A small self-supervised audio encoder (BEST-RQ), trained from scratch: norm batchnorm.
Rows from block 6, named by matrix and row number. Rows with one number belong to one channel. Each number is 500 + 50 x the weight over its row's rms, rounded and kept within 0 to 999. All counts start at 0. Numbers have three digits each. After the name is the row's rms in percent of the matrix's.
# convs0: first width-5 conv (model.blocks.6.convs.0.weight, 208x144x5), inputs 0-15, a 5 kernel for each
# convs1: second width-5 conv (model.blocks.6.convs.1.weight, 208x208x5, transposed), outputs 0-15, a 5 kernel for each
convs0.74 100:554577534463387544517508533445500520446530500479491564447463428533558532590518545508534561559509418485465487415459474577567428508492480503462491483481451424413442562432403538512558416492580429460460378538418559598533536455499490480453410526
convs1.74 098:487489466487530510492546495502457471500548549457535474458548500467498534437473459528496532490415457506435514523581459516414441555536483519520481462436480439473545520525455476585466545543561456570383532613563514509555518494462544531524542413
convs0.75 090:416563538519523458520512552553519472488457507456475601561549382618518529469534497489481476439443512517523485503446490542521477485518466451440457404535485385483488485550500493426556565459552518599407526584414531500422493519502487546486539553
convs1.75 092:476528386431492570505555545483538479521465502411593462520508559497576514470502517420528466479528470491513559467452481552441460505492554408507479548577435466434499504538505475523563499566486520484563432473492455491485444559425534529562511500
convs0.76 104:454471563525571513469538578545575497589473476477440564549521461483496504477438432492505497526562473469497460544466460423442469555467593543491500514482495571436492435564535418508468461551510502408485448472548465572445525622430439437524464583
convs1.76 094:478502498406498524462519571499482464458443410424490577519508548475508525516543479525540507576520550521502501518470516399552551494530551492404488450448563479502447508512511495434548582523493485507538489506501423508498480441483569416551572484
convs0.77 111:593610509375442525502484551546569542446515452494536499450546486493412584492468484526490549577519527448475530523548513521417439532466584546467546563488533462515535533525522477521530474510515556557468529478519521532555483494469496491484486474
convs1.77 100:415508503550606475488454525523450500539517530461495490499375628402518575368557439447490523447493487518509572603514484498513578407455504504503546508524476453523500524477473550512427568412499523579564510438597587485539533408545461492532540467
convs0.78 103:505405499548504430569536518462530446515514471537508434513498446492431536551536491560514562522460526492532420457450512465489444531491480567464418524493476416409528594530518527503509461452493541505473455561493481483496466544527481534557445454
convs1.78 097:470577508517541413531469488503371472409504552463495582484468524492510496440448446591472529514584511434560492453524566481379417515539555491493533544475509424546527463545515531493492430529505557574469495513534531552517435574459401564464488513
convs0.79 100:459500456522482563480531518484489481496439482495586508491429519496530592483605603512527522535414505527519596443523453421582500471409407473565599493514460555524482509465456475508477496556510438477496562477549415532403530466503360489506493605
convs1.79 096:525499551499475689416559495508468499408620557517549408415496469355532477520493458559495512428575452497496474399481493469521435433440510481530544396470451419467453559412376386473513514508543465530529508459565402479532615497494432496473493449
convs0.80 109:566462497547626479479545530559417490498578549515481479460575557453526515594566505534583502538624505511510533517469574523479468522537604523499496442502472458470465537565518542445524429496449518501460442478510430436462538511567472476575483429
convs1.80 097:469520494485591456583524578559457520452504531435587456561585580485461459526518583479503378462485568583550456561447478568488520459462529373502544577408481503499478482526498575507561457492465501413499555448534393480522492462507404500511486457
convs0.81 102:538473536562589590554572492450572486420554591561483462621529567494509459350574498461526422593495474451588537533448426418510444566485534538511472445464520513508488456511495564530556452505577507410475445470513605458516420572558515568464476527
convs1.81 097:517508518447416525515396444422551467472546445473479458485460512531555548549504501517494470452641464466568524502488474458530462432517412458463478481453555368479455505494506538545585566587440504536598515529435514526534450479471553566547586525
convs0.82 095:495470399448543498508563496484578480441404506529562452472455505478548490508573495591488527585484505505524545508590445488495576491507360443485597495432585417541509484498465476552510540524538555437476539508456394500483408645625427462476443503
convs1.82 101:527522566458580432513465522516449489577488548420501420455527547498508521498554407501494519552516460576567506540334483494605547483452498600470417539540410504548429500439476516543571488472485619515659524599514635440489536534578566512503455521
convs0.83 104:502474447537472444524444538535506521544452455469429431452464499537543538462506561432503502533542535417528465437438479507582517564537528519473524510525519661570400416446458480535492551547531479447497485539554551542548524511470415479524501507
convs1.83 113:496556465460590452516372423539490494529545430521566446503494500487384427466504513505437594499523526447561488540495535613541644574469457520502408503402523442507496461486454462469489465491570559556482579477414481549451479477534470482499448545
convs0.84 102:428579529558448495453497445413459577479457516516453476561579588438477587511509464480512432436473512485466452455498499494501440430601531517484538471534453468541476473509448452487590609532536491599515488445478449516554534443484478527392470489
convs1.84 101:507528545465520498548531512484511497487488395462525504510483537481442468417564530493485426536561500510533451557536489377450481491592584468482503555448530466542546420433527421565509470507508380470499492452484417446458495440497555556513361379
convs0.85 105:435419480566481500478467517554528494450557494461460471507568341505462492468470646577483452467467523558556405485531499502492435531535583614540524518442444461456528517561564563458458469526442473559442526466405465571551560526422501510474458505
convs1.85 099:536627522460397544505501459518568514504455514543434468498472502487588543527507544511472513510487397626523545494501534527458538519494496514522460482587468515464461515493520580447483518598513520461427555434462474462528449458423450551512549498
convs0.86 102:504510405516438589530521413485431536515533529498531531533450469522554537605485528522412434491445530464426464450517508538398580552387410567476506491571455456434476525505467477588560496490546481566498480475476534435457506440591536479505502462
convs1.86 100:450445490552595453494434502571519433467573484484473546544533519575503547503487438461540519586489492594527508507552549483496445553484433584436503523569528576500587484464462510484504552511529504468505464538429404533518530530588420410524638508
convs0.87 108:490459517464465530510564458411581506485436494419460515498529521512479470425496539434536473465531417579576519474481561471482550570483540549492536510400436444562559457544473483509470528478567547504566519513417495369545467473510602540445469461
convs1.87 098:503473532504606507511405553530487498569561508502517499493475433495524585439504510418545509493523462540525499513415499428475506488485573481457508556527416515476454634472460540526538564527496531461543494530601568426446509549489442512536578511
convs0.88 104:513527491502484493574524560432495463530453488595550447587465422515480457469501493471499453499436558443443604453468549483553483563514435579501472539543420538548495432591482546456451432462523510477463458461545595400497508483426584366511472462
convs1.88 102:537491566515530511410460517432522463512469527532464462553510533549600495578458418470534618508449517399525496487505548547649534552537535465558480496505533576425527461457455491502490529533517560598519511494462425447519486408486430525478453440
convs0.89 096:514444448517471511454515561533558440348474500482576469545535492513545494529520492490474567438508508492564519458482517434524453497502485509484562534384477510486398490458484532490396558486568492461540500521558490521503556534368488452454488510
convs1.89 095:557609466445554467540448466501450530435505517461557469535490523563521548548549397437402400501497622513573528505526532479498435465502572502549507529555442557495489400490475517465492589549558518505479520506476586548469537506557445414434524530
convs0.90 102:480512494416605515522565472540541525516468531626530538485423477477525522525461445496497446502535462526573602608509439435589464462392485551381452519472414432420516518552543547519437522480539516552475482609484543506484486520456603430429440624
convs1.90 099:566508545545542535563554497496520531388497492520488458524444424507553473431507506515614541498524521484610449478465430545509576526555605448511414509548511490462424495536542497513569474536455522409469572487422528539475537554565511514499621527